{
  "arch": "transformer_decoder",
  "model": "autoregressive pixel model",
  "dataset": "single printed letters, digits and signs in grey, bent and noisy",
  "train_examples": 98750,
  "image_size": 20,
  "horizontal_flip": false,
  "levels_per_channel": 16,
  "vocab_size": 17,
  "width": 128,
  "layers": 12,
  "norm": "layernorm",
  "norm_position": "pre",
  "hidden_act": "gelu",
  "mlp_ratio": 4,
  "head_dim": 16,
  "fused_qkv": true,
  "bias": "none",
  "qk_norm": true,
  "parallel_block": false,
  "inner_norm": false,
  "positions": "sincos",
  "tie_word_embeddings": true,
  "init": "lecun_normal",
  "residual_init": "none",
  "optimizer": "adamw",
  "learning_rate": 0.0015,
  "beta1": 0.9,
  "beta2": 0.99,
  "eps": 1e-08,
  "max_grad_norm": 3.0,
  "max_steps": 5500,
  "batch_size": 64,
  "epochs": 3.6,
  "lr_schedule": "cosine",
  "final_lr_fraction": 0.05,
  "warmup_steps": 550,
  "weight_decay": 0.3
}
Rows from block 5, named by matrix and row number. Rows with one number belong to one neuron. Each number is 500 + 25 x the weight over its row's rms, rounded and kept within 0 to 999. All counts start at 0. Numbers have three digits each.
# fc1: MLP up (model.blocks.5.mlp.fc1.weight, 512x128), inputs 0-127
# fc2: MLP down (model.blocks.5.mlp.fc2.weight, 128x512, transposed), outputs 0-127
fc1.415:526511499485499498481479485514508463516519509496534517550524546467527508504494490536486530502487463499502504551500517468527461559501509514427464495495524492517503535499496451491495508533473505480493536535535508524487489503520498493521548510532496504537479471501534511499490465535526473535483487491465484535483475502498515488457457490512489512509511493516491456495476502443547447496471
fc1.416:491510518537555482500486502496466513474520565493546531520486451481485472523519488461525516446508502487472501496508509488484503499523481510466512548539520545508522484526484498494526533518523506537495469487489498509543481509507529515553497504503481463464470487491493484493534480522502513527525510466439449482501506499432544493510532536493511524534501521498510538478500485500516495508523
fc1.417:543498513515505495491490491507470523520480463493484525542426505478504469490488491483480467484502503502472523496498478515506492563498511528497494519523459540497496506481508488526498499512505485550498487520500502495547451483500492477482538493467493498470427539489520479508530512495481466537427517529500467502507412532499505492490494516488502517479503526486458482528477494508525517493541
fc1.418:463470504524515479505523506488510560463492499475522507487495484547500489481539454517508483478473491518506482517542465463472487505461500526500555514470511524469461521484493476478494508458510507487500543501465488526545484535482548546455474510533494513520494495523496485504527498514496473508505512480511461494539495546507558526498466523516501475502494502528484546518455519487505458535512
fc1.419:471442514526476515480496505502455516490477515488538506496490494505476506486522482496528481468500476499433488509520434495508490515489488474482554496467520503512485515482467468481526451462506501457510541509529516502532489505486555527471501525529456527505495500509463498525489481535480456512520537493474515507502499533496536539500460543527477496485501499505513535548477548496517467500513
fc1.420:514492485500486525514524536458513536527546489489515510515512476481471477460498484497525449489517485504487482550531487493494500519490449497438500554504519494530475544519495492513551509487487513488470488524528496501529485544503525494540497508519518474507485461498530505515487481505547501482464477557497467523505456510525487490507513492529562465510494534494473497538474534493494496455467
fc1.421:492491503485512556509492490520505539532552501488525490513513476492507491482496473491533517513492497528509543531511523480527492513523484539480477513474491576553475530482467474484529469495498490499541478526497503532545475563469503503461514484531477505478487522484499526503485474512479521488488502547486505457522492507531523489511525522449487529532465490503465483519458480482561491514516
fc1.422:493469482533506514483518515528532504485525466441488540535513478555540491527462507520484510489486552511501466479471508495458487455457474529457475535519498503500514508552485485487479520480490512499471491515528519531548487530521522505480512479529485479518514440489513489507500512497496483513531489470513511516521486467494489540477497522452484501504519483545486530491452456484506465506465
fc1.423:484523486492495526507530514560550498504455492478503484505489454545494541491483527539525507503464486489499512504511448465511513558508490477461467506500481493463482515521513482500491532435502484512503524531474505522580491537462502520480498524531502463472529500469486503490493517485496465462475461475510522518457472509509529497514449526476507499501490506509487512523479478508483467482505
fc1.424:458545509519456497498504491512520489506512471473516530532503510494527480512462447513503475443522502522495471502504519497503497534490474505461507524509508570524477531538482515513495474510476468549478495528502444513518472523465513512537495495475467516451499518490500495537520453495497478493468475570503458497492471544485524495491472513523470511493532533480521514508496488464515503482524
fc1.425:521463507460466471476523528474478502487512475501517495475435499516517488509521495470495480455474473513489501528496473454487480491494485473460500496507558532500506541517523492508502504510510522510484463495525508503522548539490484502529533496497502520543516476520485514480511528468496533562526509459509512553499455511482537479493528492479543458512437491532544530477490505484511506512497
fc1.426:479498444486525501502498482508488482478451492495522536476466486481485420513493497469505507480534485532491514509504514518478480488517517535521519523539512510538522505526502502494506536535489487481506524458494511487493532509567490509491515531476495478513488501543492513507492423522526503545461541491510519519475505491482501529499465502535484513499506484530495566520499514448547525519468
fc1.427:518522493507532527508509491524444473495500485470491508493480478507473462508489487483561508496472526483528509505492485499463495502485477534506524509502514514522492488496509462499492507493451527448513470512525523489536443529522523540449443544512504511507470485494496526487486447519502522542509531486476515502558489536534495514456455528513452468517473480496487514533474540492503495499497
fc1.428:528472527492483490496476527517496474499494560474517508494497489457530523530505545482578512488487496469541456534470482498488478455551523513552556525498504512504457493524472468479505516523471513464492496475523505505493481498478504474497497501486480494520525493474487524476504483505506480521497560487444495511516506538465519506531486477503468517543482534514482528508476513484460464497510
fc1.429:503519490484496532501543515482519516486512482476487518515508489442534497498521513535497480473459495471466507490520526483516527512465482493467510466507494513563496519524492504494488529501481514466466457550472529527482516498537520487526479518464491538485480499496553466495482492495538442528461497519522448526554494487515465510457499448479505478497526523518497501540459526505490513506490
fc1.430:515519490535478505526518518520455503486503506513551544523463515462476494493507503473479497461482477455503493585514508500507502502504505500480524487510497494492495526492481476488501498520507474491511503501496487526485526505528482494528531586535508517498505494520508518504467462547530496548457529479479460495481495483472504500471434533522494466521483512509548511473470518451529472484494
fc1.431:510499485484510495510539493507519466503514523467492481555493440499460518482585507479466492495487457544516500530521499442507465515498541525549550520494493491525445542499489518483554506531488470502507505528453503473480503495492503472502514544504516518498467514517544511512502475494530520484517511486499525534473452510510509470538483498518470495474516510498491478494496502475489502495526
fc1.432:529483502534504521502487484519513485535495545453538505473492503508475516546506528514448523479485496539505502453480480476518501506483482544486513491512455513555487462469513487478484474536467462490510481489521479514534508484507480499491519502469491508504490514516512482518491477522467536515509503534506466501477483506478531491504486520476467520494462482555526528475489479406559526498488
fc1.433:477508520510523538502495515519555517489500476485471511530543495484479505518489518509492487462507498466534524502503503503507429529503485481479486506477511501524478510545495499493530480492480445508465522508473506484517484563492481507490465534492499464496494441509521518505506440485473506486447512490464530513515484485464530528501429528493520506472489509528492549520458524473490520537488
fc1.434:506476526472491474537495506494432515496497492494502462465502487493505478497488515552521443486492484509478499493515515480463470481532492514482552490467505545503493472507533499510539444469452492468513521485510494503496542506503481542474477496524527553458502522466441489554488529450511514480536523509527517497517488485517469523544510491502493477523524529501512490500491471481500533480510
fc1.435:468512432486523469510528490511493530485498547522485489444492495499506498474527495480489483512454474480475518538503494525556468480486524516498473528486479468513485498503472498521567521534489502490509453490500511532488556516500515534512541548508495478531526494499483533459509512483507486489462494506517487507443483509478502512495475428479459487531478498499510497476514504466494525528472
fc1.436:460474453541497483495485498461513504526480540488522527488507517501536494501546488458519516500462474502444488494491539493479499474519490492500539539446482526486492501524495464508489521464467512513530521475500551507538486520473517561483530511496492498496512469533502511506491475478472470483511519497488526510503480533525513532462485477553476496493516505511497469494468573512515445488509
fc1.437:465513512439456538494548531510523508498494513482502477525490474497483504498485513484511468469456474490488479530481522471501474497532560494477558515494477502478486509534491472512510495503481489451498465520529499504479528503501520545548544494512475506507516446507499525554493517483479520509543518456499468469501522468499510484509508449513466481514502519504479533513452472480471535493502
fc2.415:485518512443480533490546485491566540521501456565476500487513492539517513510529487443490500489488494493462454529500501482548514505505535511477483488467502521496487518487453475520495493518531477510497445497477499512509508508514471478477520501515515548525491466491518509505486545520487490462485534494514465503476495500522534482492493471509479525501481494503536472505476429507496470508455
fc2.416:487492504499463495479477472487542466497524464494523556506506535466489523517514515513536475484511468543514498503501486517515506532459498526517502508480508472514491482505505501480438521518475537509503538456489445479461509501526523460499488500465484491535521520533491547466465487498542532533506487460457523504498488461490515466519487497514485497487492487486559530489525505527553534527523
fc2.417:520517481479495510507528529490491478516519510509507524488473456513466473502476510501523510493545512479522453517504465465532523503454502529465516507486508491550461506524473470522504465490517486511501423502524473457514461512533527489509484521469490504533496493504495494492498494483533544472488500569502471526498472480531489455515563450547515532501490510470476483521507530491511509477510
fc2.418:507478503525458488517532525487501525505575479493506553481492520481487495473528516495472526503533489495499550535512509526517498555491489498473476455451465511487502533498479499470493493504501490464481554518529522505474493515520512484475467551504485514504491464538500535486472486507488506483528510522493474526457463468524519515497467507551513516467464520483476469543507515511499489539459
fc2.419:497484518517492500513533488508489515514560460504463521468483517469519502501564526508473498478530514515506522509488503555503503529507488517480461424523458516491504529463508501467506495512510481439480546527501515527436515500485512493494496515449462520488506495538521485502467471511464511497528474501501542499499451493497507529520459523503462521479486517490480492528521490495487494549479
fc2.420:501458489511477480512521505491482537480465487556488458494515478541494484495488516541527482484488478469488478492548514486500468490517497470487544487489559565492503510514502507491493512463492541496513520478430513506489488529459492543503508511501508519475519505483471494502506492490480463528483476476501487452512539517502517539516496512511516449463498520515536488555523548519489555502506
fc2.421:464522484516511433541519435482539476521487483463499517512493538479536504525486481547496447479516508485524535501508505528494510513501508487519519478524481515544508462481508524489459471528506534502460512511475472498448500490543453484543510487516519513508510486490515457495468490536525536521486475492518485528518456504504456456512479492498486504488546490467508495479519524514524533496502
fc2.422:505503528492488485495494499502488539491487493557511469484501444533510493517516504467479499495519486557501472490484490467478517548533526434529449433456481496507508518478496523504481508495564512494512536512472501509531483492471498525488506483426522518480522526520491483537528547526486480511490492517499513495503476514498514510540489500522498515514486531534491513504517447518492456527472
fc2.423:487495550530545478516516458532505489476515484445485530474491538505554506508564479517499532466501491488515510504519512601482467488481505488524482497524470491454495481491536512461495501525529493490493506491507506516468480511502528512496512457481506489494492486532513528503479500500472519542506482475490527523517475533465488529521443528477491481508500506487469492507504541509494506541453
fc2.424:483484523455502525475491515530462512505522487561478495520501456535476482500482503500497505456503500509499520512513454530530494513484486542482497545535502491535493497512497498549503486489506477523511451505495481500512435516517534504502493508483537520518496499495491442492509510514498507461477537552556456477506460501525505488500565470561507530495511495508460495485503481507503511459466
fc2.425:432498493500498519491494483492569492511444484471542478521500543489480495493544490479448526489512514510499501500438482501480484510526519506528507511489464472473513495490531522488507528547498491512512516484496508510468559455490449509480480488520477515478525469509496503495498488516517479567506478475470532507496530513440526526508469489482505485524528495515502542484477479449513507519502
fc2.426:515524470534461513465488512498535463463488507551503528536487488472503444511508546480505535494508523553508530510448525533478507488530525520523506533475449443512485457488498500482480489526501523538499498496500491496478511484507481514502482515531506464506530556479466508485479509523530506534500474463512477494463521480462494508474529479510485516552504484519523499450488520461497480490517
fc2.427:499512491469496468503555544489527522474506529547507497499566465535487495509489563491452497474509498530487516506518555531522509509529513450503480487530503496514503505505531507486464503504527501478515542485506470495458528497506455479467492529455509488516520530507517471475481491504524473509496471470525530511490507551518508503551511452488529485473494488493490498490539553532484515488485
fc2.428:488521499454470486490509521473523502424548550544505468498510487484475539479521528504495530480515496480525493530523515514507491463524522478519558505492479509473496511522498512477532476490525486493551512506459490481505521480490463480497474459518500506515489538518477533475482485522530527505488498466527497501476519514507453476524530504488540474470487520505486471505536550487485568485533
fc2.429:517510524503512471507524489501517502502488482503471471497490513496486505508477504504475476475507492534510479461516509561477516425477531466515532464490490508484525476511516521464481519505495522514526540452458504495500477483448518498529469491428548514457512493494478490510479511488496488548500436476513527484514530508471467532506502512489512469509481505529515513475559537507506547510533
fc2.430:502515550461496497462514503543551534548476480558494489490494523496517470474517472466508493522456493489487409497521504498545516439532538511499519475457526522489486514499483487499496487499515471500501482524465492512513508500476510526496481534488521517506517489523505535487495519494483471507502426497513454505506515464519523534526477476494492534511487499529488517504499455510517472530512
fc2.431:482495542495486499518541509489442515445491492500486523503512521479538505496526496469505515491495496469507531531511504530523491468530490459481501478518505563515526499496498488504521563488442515516505482523493489508477507464505496508455505496497501520526498507460502507510446487444490457493495472510514600459501495511486498478532522498530481515532510498518450498502473465473509524496512
fc2.432:491504466540496512515512468496468450523489516496502505546528501477535485515493525487484530509467548516512535496440520505462515480515521487538494515500479462485532477488501531478490499485489519496514497483510532503469532472517450514477496485486481465463563513523515509508492456479515485530505536494475499491454542513480488498427481506512507514535523446510536482468458518466500523500496
fc2.433:512477516482528510478478466522522501536522501477480506495503522511532520510484505474482482548528524528536543499497463508524502485498484500512440482557469473514524492511519503488467477489514504470522451496502488514483468473491489478523455455478522516498492481519515493476486526507507539472495461512521522502553499443479465485513496478436458521525476476505476490490497457504503572491531
fc2.434:544488500494516504498472464537519497506471514525507512512497517487504524491491489463470493466418488510499463528515464422541504497524506552487524439507491487520506519476495484548498469492550531510508485509522468493496520454501493502541545536496483505539472465549493485483522547468488520472477497479526480516475509487515513512495531519476500473485506500502544503488505473488508472493509
fc2.435:468532528501495480488529521459493515491528403504486473498532487570432498499491498491511499510533508482494503508496479502566527556491536515485496545499469491477498535522469500511509478525494507542538508467479514490512528525505510482462485475511470521496498531480489510536508500506495491477507557480479529460484496527490521470492523499521477521483534503488489512500492493543481496462510
fc2.436:508513519524463488511504505508500533510515492538453499489522538526522535442511502485477524539484524491484477492528502507510498486529492485485521524520497511434504518496535514492513517486538489545488514523478541519519518538464504512429513481515502528498489516538464499507493511448475467482512547452497514483446533518517499555483511513539509513459501501507504449518519524520460500478494
fc2.437:489540485489510500474472507463502544523472541498512486513509492481446486498475496507493473502491503494493505533501503488493459447522454505471582460487528562514491501502481474532488524510518516489523487529513464476491498511488461491512549509506498498501517535479467488498533493520498500513496437508482501510515528508544483485544533503498539469491494503540506538487520458471504564523513